A small self-supervised image encoder, trained from scratch.
Model: 5.11M parameters, 48-pixel images, arch vit, activation quick_gelu, patch size [4, 4], layers 8, width 160.
Rows from block 5 of a small self-supervised image encoder, named by matrix and row number. Rows with one number within an expert belong to one neuron, the router's apart. Each number is 50 + 12 x the weight over its row's rms, rounded and kept within 0 to 99. All counts start at 0. After the name is the row's rms in percent of the matrix's.
Before each expert's rows are labels from the 100 images, of 14848, where the router gives the expert most weight on average: "patch colour" is the nearest of a few named colours to the mean colour under the peak; "lies over" is the class under the peak. Only what is clearly more common there than usual is listed. The data: single toy objects rendered from many sides on busy backdrops.
# router: slot weights (model.blocks.5.mlp.router.weight, 16x160), inputs 80-159
# up: expert up (model.blocks.5.mlp.up, 16x80x160), inputs 80-159
# down: expert down (model.blocks.5.mlp.down, 16x160x80, transposed), outputs 80-159

# expert 7
patch colour: black
lies over: part in the main colour
router.7 102:53 65 43 60 58 66 50 45 56 72 37 46 44 52 50 99 45 51 49 37 35 39 55 52 56 51 61 64 30 57 24 45 50 55 51 49 52 47 56 41 49 69 34 53 27 55 39 62 42 52 65 46 29 51 50 40 36 35 54 43 31 43 64 56 47 52 56 28 43 50 58 35 59 72 41 61 42 62 38 47
up.0 108:75 33 47 43 42 48 51 61 43 62 74 37 40 81 53 27 53 50 35 35 68 37 47 33 49 60 43 41 56 45 62 51 55 57 22 24 47 63 80 55 49 54 53 38 63 34 45 54 56 50 40 56 61 57 50 51 51 64 41 45 41 64 33 40 51 48 58 55 57 35 55 47 59 61 39 61 62 40 82 57
down.0 101:67 65 60 51 48 38 50 30 26 47 49 52 37 61 62 41 46 42 38 45 42 54 46 52 53 51 54 75 65 55 47 54 41 39 31 42 25 68 41 53 56 55 55 45 85 29 51 40 99 53 49 63 44 39 49 16 41 58 56 30 34 49 48 49 48 45 52 44 37 29 51 47 54 38 47 64 50 50 51 40
up.1 073:53 52 57 39 53 24 50 47 39 41 61 83 42 62 51 33 67 51 68 56 52 43 45 44 45 56 47 50 77 66 51 56 47 50 59 43 40 71 71 50 55 38 66 48 70 23 53 50 69 53 57 69 50 55 50 60 56 56 45 50 45 49 40 40 33 42 40 49 57 37 48 63 70 48 59 43 47 65 32 52
down.1 090:37 62 49 50 56 30 50 50 65 61 56 67 31 69 52 33 54 24 54 42 71 71 60 32 48 46 47 55 63 55 36 64 55 53 40 22 49 55 52 42 54 54 53 51 73 43 57 50 63 56 79 47 52 41 51 38 29 55 49 58 31 56 47 53 46 40 61 28 43 34 64 59 50 45 53 62 41 70 43 38
up.2 098:80 56 45 58 41 49 51 49 44 67 85 39 31 77 52 32 52 36 42 31 72 44 50 32 48 62 51 23 56 53 52 53 49 53 34 39 37 69 71 37 52 39 62 40 62 45 51 42 56 47 44 58 60 61 50 63 68 62 56 57 20 57 33 38 40 51 60 64 44 47 52 45 62 47 45 55 57 31 70 57
down.2 091:73 65 72 50 52 41 50 37 11 50 51 46 47 62 62 40 49 38 40 42 67 45 56 52 56 55 56 44 65 56 41 48 37 53 32 38 25 78 54 56 54 49 53 41 70 32 47 40 97 57 57 60 42 44 51 37 38 50 49 34 36 49 50 55 66 35 35 49 46 36 52 44 56 40 43 67 57 47 52 46
up.3 083:59 35 41 55 41 40 50 50 40 50 75 44 34 70 50 12 53 44 35 40 74 46 51 32 46 62 41 30 65 52 52 54 40 49 23 22 43 74 65 51 55 43 59 38 77 33 48 52 59 45 44 49 55 55 50 50 50 60 62 43 35 57 35 46 34 51 57 52 50 40 52 47 71 54 54 55 62 40 67 57
down.3 070:56 66 57 54 51 37 50 41 31 48 59 51 38 68 52 27 42 42 39 36 68 52 49 44 46 51 52 58 68 48 48 66 50 54 24 30 23 59 55 49 55 56 45 46 88 43 48 48 99 61 57 60 44 40 50 33 39 47 51 42 27 51 42 61 56 43 52 46 47 42 59 46 51 39 49 64 52 52 47 40
up.4 103:84 50 50 54 39 47 50 49 46 67 86 40 27 77 51 27 51 42 49 33 75 45 49 34 48 63 49 23 57 48 50 58 48 54 32 27 41 74 75 45 52 35 58 37 64 43 47 46 55 46 47 57 57 62 50 62 56 62 55 46 27 61 27 43 43 46 67 63 45 45 54 44 60 54 43 54 64 34 72 57
down.4 095:67 65 69 50 53 39 50 33 11 53 55 44 47 63 62 39 46 37 39 42 59 45 50 52 55 54 57 48 66 59 41 51 38 49 29 39 23 78 53 52 51 47 52 42 76 31 46 40 98 58 51 60 44 43 50 36 44 51 50 32 32 50 48 50 63 44 37 45 45 38 53 43 55 41 43 67 56 49 51 41
up.5 091:51 53 56 73 51 36 50 30 47 35 61 58 44 51 53 53 56 35 61 40 53 59 52 34 52 62 59 25 64 32 35 70 54 49 69 38 65 61 64 59 44 41 70 55 61 28 48 40 62 48 44 58 37 44 50 57 42 57 67 56 42 55 44 53 51 51 44 55 39 64 58 49 66 30 58 37 38 57 26 43
down.5 108:62 63 68 52 39 33 50 57 49 68 48 57 41 57 51 37 53 10 53 45 78 65 69 38 49 54 52 21 60 49 40 55 40 51 56 29 58 66 53 57 42 44 62 42 56 45 69 49 65 46 74 39 52 60 53 35 35 59 31 37 48 59 39 55 53 44 39 46 47 34 76 45 49 54 55 49 45 69 42 45
up.6 084:54 48 21 65 38 46 50 40 49 39 73 44 42 73 50 45 55 31 48 36 67 55 59 11 53 58 50 05 59 47 45 58 58 47 47 30 55 60 56 48 50 43 64 45 62 42 56 46 57 47 38 47 61 68 50 49 37 51 66 54 33 64 29 46 43 39 45 58 37 44 61 49 59 54 66 40 48 51 55 47
down.6 088:67 67 65 46 38 40 50 37 29 56 42 56 49 63 55 39 45 27 44 47 79 49 60 43 55 62 52 35 62 38 48 52 46 63 47 42 44 71 66 56 45 53 49 51 67 51 54 39 88 52 79 53 57 57 54 41 42 58 43 35 40 58 42 55 70 29 37 65 31 24 60 48 50 48 50 59 57 42 52 48
up.7 079:58 30 45 52 45 39 50 50 40 48 71 46 37 73 51 11 54 47 35 40 73 46 48 34 43 62 40 34 67 52 54 54 37 50 23 24 44 76 67 51 56 43 61 38 80 33 46 51 61 45 42 49 56 55 50 52 52 56 60 41 37 55 32 43 34 52 55 50 47 39 51 47 72 53 54 56 61 42 64 56
down.7 075:57 62 55 54 53 34 50 42 35 50 59 53 36 69 52 27 41 41 38 35 66 55 49 43 46 50 53 62 68 49 47 65 50 53 22 30 26 58 55 47 57 58 47 47 91 42 48 48 98 60 57 58 44 39 50 31 37 46 51 44 26 51 41 61 55 44 56 43 45 41 58 46 51 36 49 64 50 53 46 38
up.8 110:61 31 75 36 51 40 50 39 42 43 46 71 29 65 58 37 57 53 52 41 64 50 42 53 50 54 35 38 65 49 55 45 29 58 52 40 47 81 74 54 52 26 71 45 67 27 43 49 61 56 41 38 48 55 50 55 72 42 38 37 51 46 32 46 54 49 30 42 34 32 47 56 71 65 65 48 58 50 49 54
down.8 115:52 56 57 48 67 31 49 56 55 58 63 66 32 61 55 31 52 40 43 34 69 70 41 48 49 50 55 66 64 54 46 57 47 50 28 26 45 51 57 43 59 63 59 46 89 41 46 48 72 43 64 43 46 35 51 22 29 43 44 46 21 60 47 57 57 45 62 32 43 33 56 41 52 37 49 54 40 69 44 30
up.9 088:45 50 50 62 46 36 50 28 43 31 65 51 45 58 54 47 58 41 69 46 53 59 49 36 43 53 58 36 65 43 38 81 54 48 62 25 72 64 64 59 54 32 66 51 63 29 52 41 61 48 33 50 49 59 50 53 34 60 63 48 46 48 35 38 42 49 53 59 25 48 66 50 59 33 55 53 37 62 30 31
down.9 111:72 65 69 52 41 34 50 43 53 68 41 60 36 56 51 40 51 08 49 46 62 67 63 40 51 54 50 40 58 54 40 59 37 48 56 39 49 69 49 54 42 44 68 50 62 42 71 43 66 38 72 39 51 61 53 19 47 62 33 31 39 60 37 47 49 49 45 45 32 21 72 48 48 50 54 52 48 64 36 40
up.10 096:57 54 29 63 37 46 50 47 46 59 76 39 38 78 50 37 57 36 33 33 73 47 52 20 48 71 45 13 61 60 45 59 54 47 39 36 45 62 58 49 52 46 61 46 62 44 57 49 56 48 38 48 53 55 50 56 51 58 65 50 28 58 32 53 41 47 52 55 43 48 60 46 66 51 57 47 56 37 60 44
down.10 079:73 67 64 50 41 34 50 41 23 51 51 52 45 62 52 34 47 33 40 44 82 48 62 46 57 63 51 37 70 47 46 51 43 56 39 37 32 65 55 60 49 48 59 42 74 45 52 44 99 59 65 55 46 50 51 40 34 55 45 37 42 50 41 65 60 32 36 60 44 35 65 44 52 47 50 64 56 44 50 55
up.11 101:81 51 46 57 39 48 50 52 43 71 82 39 32 75 51 28 51 40 42 33 76 42 50 28 45 66 50 22 57 50 52 57 51 54 36 31 42 67 74 42 52 41 59 39 63 45 50 46 55 47 48 55 59 61 50 59 60 63 57 49 25 61 28 44 42 51 62 65 49 48 54 45 61 49 45 51 63 32 70 55
down.11 093:72 67 70 51 50 38 50 35 13 50 53 46 47 60 61 39 46 38 38 42 65 45 54 52 56 57 56 45 67 54 43 50 39 51 30 38 24 77 53 55 51 48 54 41 73 33 46 42 99 58 55 59 42 46 50 35 40 50 51 32 34 49 48 56 64 40 38 50 45 36 54 42 56 41 43 66 56 48 52 44
up.12 093:66 25 52 52 44 44 50 49 40 45 73 43 28 76 51 12 52 47 38 38 75 41 49 35 43 59 39 35 60 48 57 58 43 54 29 18 47 77 68 54 54 39 61 40 72 28 44 54 58 46 42 51 59 64 50 59 58 61 44 39 47 55 33 41 40 41 57 55 47 35 53 45 63 61 55 51 58 47 66 54
down.12 091:60 61 58 53 52 35 50 39 35 49 59 53 32 67 59 34 42 40 37 35 58 56 49 49 51 51 51 67 67 50 48 60 45 50 27 28 28 65 57 49 60 57 51 49 85 35 49 44 98 55 56 60 42 36 50 21 38 48 50 40 28 50 42 54 54 46 55 43 44 33 52 45 52 37 47 62 47 52 46 36

# expert 1
patch colour: brown
lies over: part in the main colour
router.1 059:37 62 65 53 58 93 51 58 56 68 32 38 46 50 50 49 35 48 43 50 30 57 67 54 42 74 67 63 23 62 36 32 48 52 33 58 43 53 40 50 58 66 41 48 46 45 32 50 26 56 54 50 39 49 50 40 46 66 41 32 44 30 41 47 52 43 61 39 48 39 64 37 59 52 46 50 44 56 52 47
up.0 097:67 45 32 63 40 35 50 53 55 55 42 63 56 40 48 66 55 42 48 65 31 35 50 44 50 39 28 54 60 42 62 54 65 49 70 76 70 30 36 51 45 51 53 52 34 54 60 53 61 37 55 50 32 34 50 45 58 54 45 69 52 39 33 56 40 71 72 54 65 64 62 68 44 48 55 24 33 67 53 56
down.0 094:77 43 43 60 41 38 50 51 52 38 59 71 49 47 54 54 57 42 49 82 64 50 51 57 56 58 42 45 60 45 69 51 75 51 74 57 85 40 49 39 47 44 40 75 39 55 59 47 56 62 68 41 44 44 50 39 41 44 41 71 54 49 17 62 42 46 42 64 46 45 38 69 51 44 50 25 36 38 56 57
up.1 193:66 60 90 45 35 49 50 36 44 52 47 54 46 68 52 48 50 35 67 56 79 59 53 42 56 51 47 22 62 52 47 52 49 44 55 77 41 71 65 54 51 50 77 48 49 39 79 51 54 61 68 56 41 49 50 74 83 61 47 58 55 54 43 73 47 54 30 62 48 49 56 62 47 61 55 47 62 48 60 50
down.1 178:71 73 84 53 35 36 50 46 48 38 49 74 57 54 53 31 57 52 51 61 93 42 47 48 43 62 37 43 67 30 59 65 45 42 53 62 51 73 47 74 58 56 52 61 60 34 59 52 74 53 72 57 24 32 51 50 59 59 54 56 45 59 49 54 57 36 60 59 58 50 52 50 49 50 48 36 56 48 49 52
up.2 065:54 51 65 45 55 34 50 54 47 24 49 54 44 71 50 53 51 47 61 72 57 48 59 49 48 46 48 41 61 38 47 64 58 49 57 42 39 80 45 48 53 50 56 43 51 43 63 48 56 56 51 51 45 41 50 73 43 48 83 55 59 70 47 49 55 42 40 47 47 54 62 54 64 41 53 74 71 38 59 46
down.2 067:61 54 55 57 38 41 50 40 44 42 53 73 51 40 52 53 63 40 49 76 62 50 50 52 56 53 44 53 61 55 61 46 79 42 75 50 79 50 50 45 50 44 36 80 44 44 67 50 63 46 65 59 38 38 50 39 52 55 40 67 45 52 31 43 42 57 46 61 57 43 34 65 50 50 49 21 27 62 55 41
up.3 094:56 35 34 61 45 38 50 54 47 63 37 64 60 38 48 65 62 45 39 49 27 33 46 50 52 42 34 58 57 50 58 47 60 51 65 67 65 25 34 51 43 51 55 52 40 54 58 53 59 34 55 49 40 33 50 39 72 56 30 72 62 33 31 52 39 72 67 54 63 64 56 66 42 56 50 29 41 64 56 56
down.3 089:71 45 48 56 40 36 50 47 50 39 59 75 51 38 54 52 60 42 52 79 59 51 48 56 56 59 45 50 64 47 68 47 75 47 76 58 84 40 48 40 43 43 40 80 42 53 66 50 61 53 64 49 36 41 50 35 46 47 40 70 53 49 20 58 42 51 50 64 53 45 40 69 50 48 49 20 32 47 57 48
up.4 086:63 43 31 61 37 31 50 51 55 49 46 66 53 40 49 59 55 45 54 76 36 38 52 43 48 38 25 61 62 35 61 59 64 49 72 80 71 34 40 51 48 52 52 54 35 52 63 52 63 41 61 52 31 35 50 46 48 53 56 66 53 42 38 55 40 66 79 50 62 61 65 67 48 44 53 25 33 65 50 54
down.4 091:73 43 40 63 39 39 50 56 53 36 58 67 45 51 52 52 59 40 46 80 64 49 53 57 55 57 41 45 58 47 66 54 74 51 74 55 83 43 49 39 50 45 39 71 40 50 58 48 56 65 70 36 48 44 50 45 41 45 42 73 51 50 15 63 41 45 43 64 47 45 41 68 50 44 49 24 38 37 57 59
up.5 094:67 46 28 68 24 33 50 41 51 30 45 57 53 44 50 50 45 27 55 72 67 43 47 38 46 27 20 29 62 36 64 53 43 47 79 58 57 42 36 59 46 40 55 46 53 54 63 55 66 50 62 50 60 51 50 49 52 58 43 58 39 52 47 52 39 58 76 56 59 60 56 60 53 44 50 11 26 65 54 52
down.5 105:73 66 44 64 39 38 50 54 64 22 49 63 44 54 52 52 48 42 39 75 78 44 51 62 52 53 18 33 55 40 67 45 58 54 78 55 78 48 46 49 50 40 43 66 45 44 48 49 57 66 80 48 52 51 51 58 47 49 39 59 42 50 35 57 42 41 52 72 56 34 42 63 51 53 51 29 30 40 56 56
up.6 078:40 14 23 67 43 38 50 50 39 72 45 68 58 45 48 59 71 42 41 43 33 34 49 47 51 49 46 49 56 49 48 54 48 51 63 57 62 40 32 48 41 54 60 44 46 45 58 51 60 38 66 47 49 32 50 40 63 63 38 65 72 31 38 48 41 61 61 48 57 66 52 66 47 52 46 40 55 55 53 58
down.6 075:59 45 49 55 37 35 50 55 44 39 59 70 50 38 55 48 62 36 51 71 58 51 52 53 56 56 51 48 64 51 63 48 74 43 78 49 82 44 47 39 45 45 37 78 46 47 69 52 65 52 65 45 39 39 50 38 43 51 40 70 50 51 20 55 40 53 52 63 59 44 43 67 50 50 47 20 29 54 60 42
up.7 064:50 18 27 62 46 35 50 53 39 70 43 67 58 46 48 66 69 43 35 42 25 35 45 51 51 39 50 55 58 47 45 52 50 52 63 60 61 30 36 49 41 51 59 48 40 51 54 52 61 34 60 51 38 34 50 33 63 58 36 69 75 34 33 40 41 66 67 49 60 75 52 64 44 53 45 44 51 59 49 57
down.7 079:58 44 48 55 36 35 50 51 44 39 59 72 51 35 55 48 63 38 53 74 56 51 52 52 56 56 49 50 65 51 63 48 75 42 75 51 82 43 48 39 45 44 38 79 46 48 71 53 65 51 63 48 36 39 50 37 44 52 43 69 51 51 21 54 39 54 54 63 58 47 44 65 50 50 47 20 28 55 60 42
up.8 088:43 35 36 64 46 40 50 52 43 70 35 62 65 35 48 64 65 43 40 40 29 32 46 50 50 45 35 54 56 54 54 45 50 52 61 61 61 28 34 52 42 49 56 53 43 54 59 54 59 34 56 46 53 41 50 38 80 54 24 74 71 31 32 52 41 70 62 52 60 60 52 63 40 61 49 30 50 62 54 54
down.8 090:65 47 51 56 39 36 50 49 49 39 57 73 51 33 55 52 58 40 52 76 58 52 46 55 56 59 49 51 64 50 68 45 74 45 78 59 83 42 46 41 41 43 38 79 44 50 67 51 62 48 64 55 35 41 50 39 53 51 38 68 53 50 23 56 42 52 56 65 58 44 42 67 49 51 49 16 28 55 58 45
up.9 167:40 29 49 14 63 46 50 58 51 49 35 57 47 31 52 50 61 57 46 49 31 51 46 67 52 52 54 82 50 26 49 49 40 49 45 76 63 51 39 37 43 45 42 52 44 69 53 44 49 45 30 51 48 45 50 31 58 59 61 38 62 65 31 47 66 49 54 45 54 58 56 50 38 51 39 41 48 51 56 54
down.9 143:61 87 73 54 40 47 50 44 53 41 55 56 67 43 50 44 47 75 42 56 66 41 44 62 47 52 23 34 61 33 60 45 51 60 50 56 36 62 47 71 45 49 53 48 55 39 34 56 66 48 65 58 47 56 49 78 62 47 49 41 52 50 83 46 65 44 56 63 61 40 35 35 50 61 50 50 45 49 48 42
up.10 091:59 24 35 56 26 25 50 46 44 22 49 60 44 53 51 35 53 28 52 54 75 46 55 36 46 29 24 32 71 36 64 46 32 49 70 52 52 56 43 57 51 40 58 43 73 53 57 50 71 54 64 43 69 48 50 62 50 49 54 52 41 49 40 51 48 40 77 52 47 57 56 58 59 40 48 28 29 62 49 51
down.10 099:55 60 37 67 37 35 50 56 70 25 46 62 30 56 51 47 42 32 44 59 64 49 66 62 49 50 22 46 56 41 59 47 49 52 73 44 69 48 47 45 50 39 44 58 53 42 48 51 61 66 82 45 54 50 51 52 47 56 44 59 37 47 32 53 45 45 76 68 53 29 58 67 49 49 50 28 26 48 56 54
up.11 087:69 47 29 66 31 33 50 47 55 41 44 60 55 40 49 59 48 37 52 75 51 38 50 42 46 31 19 43 60 36 68 52 55 49 78 66 67 33 41 60 48 48 50 50 41 52 62 54 65 44 56 52 52 47 50 44 50 56 36 69 48 41 40 54 39 64 78 56 63 58 64 64 49 47 55 09 26 71 52 51
down.11 099:80 54 45 64 41 38 50 49 58 28 54 69 48 50 53 52 54 43 42 83 75 47 46 60 55 57 28 36 57 44 70 46 67 52 80 60 82 45 47 45 48 41 42 71 42 48 55 47 56 64 75 48 48 49 51 49 47 46 38 68 47 50 23 59 41 42 44 69 51 38 38 66 50 48 50 26 34 38 57 58
up.12 114:70 48 33 68 30 39 50 55 53 60 49 53 66 39 47 70 54 34 53 66 45 35 54 37 45 43 32 36 55 45 66 51 60 48 73 57 67 33 39 57 43 48 44 54 30 49 64 54 60 40 51 46 48 54 50 46 54 52 36 71 56 47 28 55 43 64 62 61 69 59 53 66 41 51 56 15 37 68 49 55
down.12 113:79 52 47 59 42 40 50 46 50 36 60 66 55 47 54 58 51 45 47 81 73 47 45 56 56 59 37 30 60 44 72 45 73 55 78 59 81 44 48 41 46 40 38 74 34 54 53 44 53 61 70 53 49 52 51 53 48 41 38 67 53 49 26 55 47 40 30 67 51 40 30 66 51 48 54 30 34 40 52 56

# expert 0
patch colour: brown
lies over: part in the main colour
router.0 119:60 47 47 55 59 56 50 63 61 62 47 33 62 47 51 64 63 49 39 50 59 54 54 55 34 46 51 40 47 29 60 43 32 55 68 62 63 51 43 59 48 41 50 60 40 69 45 51 48 49 30 44 44 66 50 68 53 27 41 65 63 37 59 64 52 44 46 43 45 61 60 47 50 38 51 46 63 32 40 49
up.0 112:49 45 51 51 43 36 51 54 37 73 49 70 33 52 52 57 42 49 38 53 33 39 34 36 40 63 40 58 65 49 27 57 54 52 46 28 60 50 64 52 36 44 50 58 56 37 60 51 65 41 66 49 39 52 50 34 38 33 62 43 50 50 48 46 32 64 48 52 50 57 43 56 59 47 24 63 34 70 28 52
down.0 098:38 50 37 32 55 46 51 55 73 45 60 38 36 63 55 50 57 49 53 42 42 53 43 53 51 52 31 61 55 34 45 73 49 45 44 48 56 67 51 44 52 54 44 35 57 54 38 54 55 62 50 42 24 33 50 57 49 36 69 49 42 47 44 59 55 41 84 40 41 52 70 56 51 45 48 64 61 40 48 61
up.1 074:30 31 65 36 37 44 52 55 41 42 39 53 54 54 50 47 53 48 70 64 51 28 36 45 49 45 16 56 57 56 59 51 49 51 37 39 39 49 51 57 49 61 24 56 45 38 60 48 57 47 57 40 82 50 50 79 61 50 51 61 54 58 36 58 55 41 44 58 53 45 19 56 41 62 47 34 62 38 53 68
down.1 070:24 21 61 57 32 56 53 68 32 64 43 43 48 52 58 56 59 58 62 66 57 48 54 56 57 63 45 52 41 43 48 46 64 48 52 36 48 40 51 63 48 47 45 56 41 56 67 58 52 45 57 45 46 51 47 78 50 35 39 65 87 42 51 53 64 38 55 54 62 62 70 78 44 70 48 43 64 56 48 59
up.2 105:27 27 60 19 33 44 49 66 36 51 52 49 62 51 52 53 61 45 64 59 62 41 58 48 53 47 32 61 57 57 56 49 69 50 46 56 68 53 51 37 59 64 36 41 41 37 62 52 58 52 48 46 74 47 50 82 40 74 57 50 66 73 37 36 61 46 47 44 71 29 39 61 49 64 51 52 46 42 73 49
down.2 113:38 15 65 49 34 66 52 70 28 57 43 26 37 54 57 57 49 62 59 60 57 58 67 57 60 69 51 49 31 35 47 33 58 45 50 48 53 45 54 58 60 58 47 78 36 57 64 54 48 40 62 44 53 63 53 73 40 45 50 60 94 48 54 36 57 49 51 55 64 38 49 78 44 71 53 50 66 47 49 56
up.3 102:54 39 57 51 27 35 51 63 39 57 43 71 52 55 51 64 38 35 69 80 45 47 38 40 47 46 48 56 67 44 41 60 49 47 56 32 60 55 41 56 39 44 51 66 40 50 84 45 60 37 61 51 51 48 50 21 42 49 71 36 61 60 51 57 54 47 50 45 49 54 48 64 49 54 46 68 29 63 30 57
down.3 106:50 41 34 37 51 40 51 42 86 51 55 45 56 60 54 54 42 39 56 54 59 60 51 53 44 64 20 39 56 22 58 58 50 46 51 51 66 67 49 57 45 46 50 52 47 84 45 49 55 62 51 57 24 46 50 40 50 32 69 29 58 50 59 65 68 44 77 42 43 49 82 63 48 39 60 55 51 31 46 56
up.4 081:33 43 41 39 45 42 50 70 44 49 53 47 48 55 44 56 78 57 37 50 46 44 71 46 43 41 42 64 55 59 62 53 66 49 49 75 45 41 47 39 53 71 32 47 46 36 67 47 56 45 58 55 70 49 51 84 54 46 40 36 67 59 40 65 56 51 46 47 66 27 33 64 40 50 56 21 60 41 66 60
down.4 078:20 35 54 51 52 64 51 65 26 67 47 34 58 61 57 56 72 53 65 60 47 51 51 54 46 70 54 46 31 47 56 50 68 37 58 30 60 49 46 55 52 57 34 68 40 52 67 40 45 35 60 45 55 63 51 76 54 54 35 57 89 52 46 33 48 48 38 47 55 46 63 70 34 69 42 45 56 67 55 41
up.5 086:46 36 63 49 44 39 51 55 41 63 43 62 50 54 51 58 41 51 54 67 37 31 26 45 47 44 46 61 60 50 31 53 50 49 51 31 39 51 47 57 42 52 45 60 43 56 63 49 55 34 64 51 47 49 50 00 34 56 71 50 52 54 47 36 51 54 49 52 45 63 47 60 48 44 40 69 43 74 27 50
down.5 068:40 19 46 39 52 36 52 34 75 43 46 51 55 55 51 51 42 40 58 57 38 60 37 53 51 54 31 52 57 28 57 52 53 50 57 52 59 56 43 57 42 44 50 31 49 78 52 51 67 60 42 48 26 43 46 40 55 22 64 48 71 48 50 73 66 44 80 48 33 54 79 82 49 39 53 62 59 37 48 54
up.6 153:53 28 44 50 41 37 50 62 39 46 50 63 52 71 48 54 48 49 35 66 29 40 45 35 40 36 50 63 57 64 44 73 44 44 27 50 26 56 50 56 59 58 54 44 57 22 58 44 60 41 73 53 55 29 50 34 32 64 85 47 20 51 55 43 35 48 57 30 44 44 33 57 40 47 46 73 46 57 39 63
down.6 109:32 27 45 45 48 35 50 45 46 61 48 55 61 56 53 41 68 60 54 57 20 55 43 66 57 53 39 44 58 49 58 61 56 44 61 41 44 40 37 47 39 34 58 38 49 55 56 52 53 58 41 54 26 50 47 53 47 23 57 62 71 41 41 66 50 45 54 41 34 58 76 76 49 69 44 63 52 48 54 45
up.7 092:57 38 58 56 43 38 50 56 42 56 56 70 44 59 51 57 44 42 34 66 30 38 25 41 34 50 40 60 63 52 41 70 53 52 50 32 54 58 59 53 29 43 47 59 51 44 63 44 60 46 61 49 47 46 51 13 37 48 71 48 49 57 51 45 42 54 55 41 39 55 48 56 51 38 47 66 29 73 15 49
down.7 104:44 29 37 32 51 38 51 49 74 52 51 47 44 58 55 55 53 45 56 47 36 62 46 58 46 61 30 58 62 35 53 59 50 46 64 54 55 59 45 51 43 39 52 38 57 74 46 47 64 59 44 50 34 36 45 42 54 27 63 46 59 41 50 64 63 42 83 33 32 49 89 82 48 45 55 66 51 40 46 64
up.8 091:55 44 58 33 52 29 50 45 46 42 62 56 38 53 52 52 54 58 39 44 51 27 14 55 38 45 29 87 78 58 69 60 44 54 51 36 31 56 45 80 57 41 53 56 69 54 70 46 68 46 60 59 57 43 50 49 46 23 53 65 49 65 47 41 42 64 62 56 46 57 32 63 56 43 41 41 58 36 46 57
down.8 098:18 27 49 40 45 48 52 53 50 69 51 45 31 72 57 48 43 55 67 58 39 55 32 62 46 57 38 76 49 47 58 59 57 46 56 37 41 45 43 54 63 60 41 54 62 46 51 47 70 68 42 64 49 45 47 48 52 42 52 77 65 44 42 32 50 45 79 38 48 51 54 78 50 60 50 53 53 49 50 45
up.9 125:46 46 61 86 53 45 48 61 42 54 62 67 36 70 49 54 41 50 27 60 39 42 51 43 33 51 49 56 49 58 52 58 42 57 40 47 34 43 44 51 49 65 53 63 41 26 49 47 51 46 79 64 67 49 50 68 25 53 57 60 35 43 42 54 41 54 48 43 59 35 09 46 54 26 40 45 59 43 47 68
down.9 128:37 37 43 51 51 45 51 42 50 46 49 54 64 58 58 49 67 62 61 73 37 52 41 51 53 49 40 51 46 54 53 65 70 40 48 33 49 44 39 57 49 47 42 38 41 40 65 64 38 63 39 59 30 41 49 59 44 27 54 63 71 48 49 70 52 37 49 42 53 65 71 68 48 68 38 58 57 57 60 51
up.10 096:55 42 71 57 41 38 50 54 38 68 40 64 50 56 47 56 44 47 70 66 40 33 33 41 48 47 40 55 62 47 37 62 45 41 56 22 42 57 37 63 48 44 52 55 44 51 69 45 59 41 61 49 47 51 49 18 41 48 66 37 59 61 51 34 44 52 52 44 46 57 51 67 48 49 41 60 38 61 28 54
down.10 107:38 32 48 43 49 39 51 45 73 55 52 49 56 54 51 53 36 30 62 55 53 58 41 50 46 62 26 45 59 20 58 57 53 51 63 44 61 63 49 56 44 44 46 39 50 74 48 51 67 62 48 52 27 40 48 53 56 24 59 44 63 45 52 69 71 44 83 44 39 49 76 75 45 41 55 49 60 37 48 55
up.11 097:58 52 60 39 49 24 51 71 39 24 53 56 25 47 52 42 51 42 62 43 49 37 25 47 48 34 34 66 83 58 66 61 45 43 54 40 44 62 26 58 68 56 62 57 73 45 75 48 73 38 58 50 51 64 52 61 46 58 45 54 46 62 40 35 38 47 67 52 77 39 40 63 59 36 48 38 52 37 51 57
down.11 096:38 25 59 42 47 48 53 50 61 57 48 50 33 63 63 54 29 51 61 58 36 61 34 60 57 51 41 75 44 43 63 54 56 44 52 49 44 44 42 56 66 62 42 72 63 51 42 46 70 68 49 69 60 48 39 42 47 54 59 69 64 52 46 34 48 40 79 45 43 44 34 75 53 56 67 52 47 37 46 47
up.12 094:48 37 62 47 44 37 49 44 42 38 53 64 51 54 52 58 37 55 46 72 45 34 11 52 39 47 25 72 64 50 47 61 47 55 55 30 48 59 50 61 36 30 51 55 54 58 61 41 62 43 61 47 45 41 50 35 42 32 70 69 62 56 47 46 44 53 54 48 34 65 42 63 42 47 42 54 41 59 28 56
down.12 104:36 25 34 35 54 45 51 42 72 53 55 43 41 77 56 53 41 44 64 58 36 55 30 62 41 55 26 66 58 38 59 63 57 54 58 45 55 61 48 46 52 50 41 46 58 68 35 40 64 74 43 61 38 38 43 48 60 27 54 61 64 43 51 51 66 37 80 43 37 51 66 71 46 36 47 61 56 30 49 54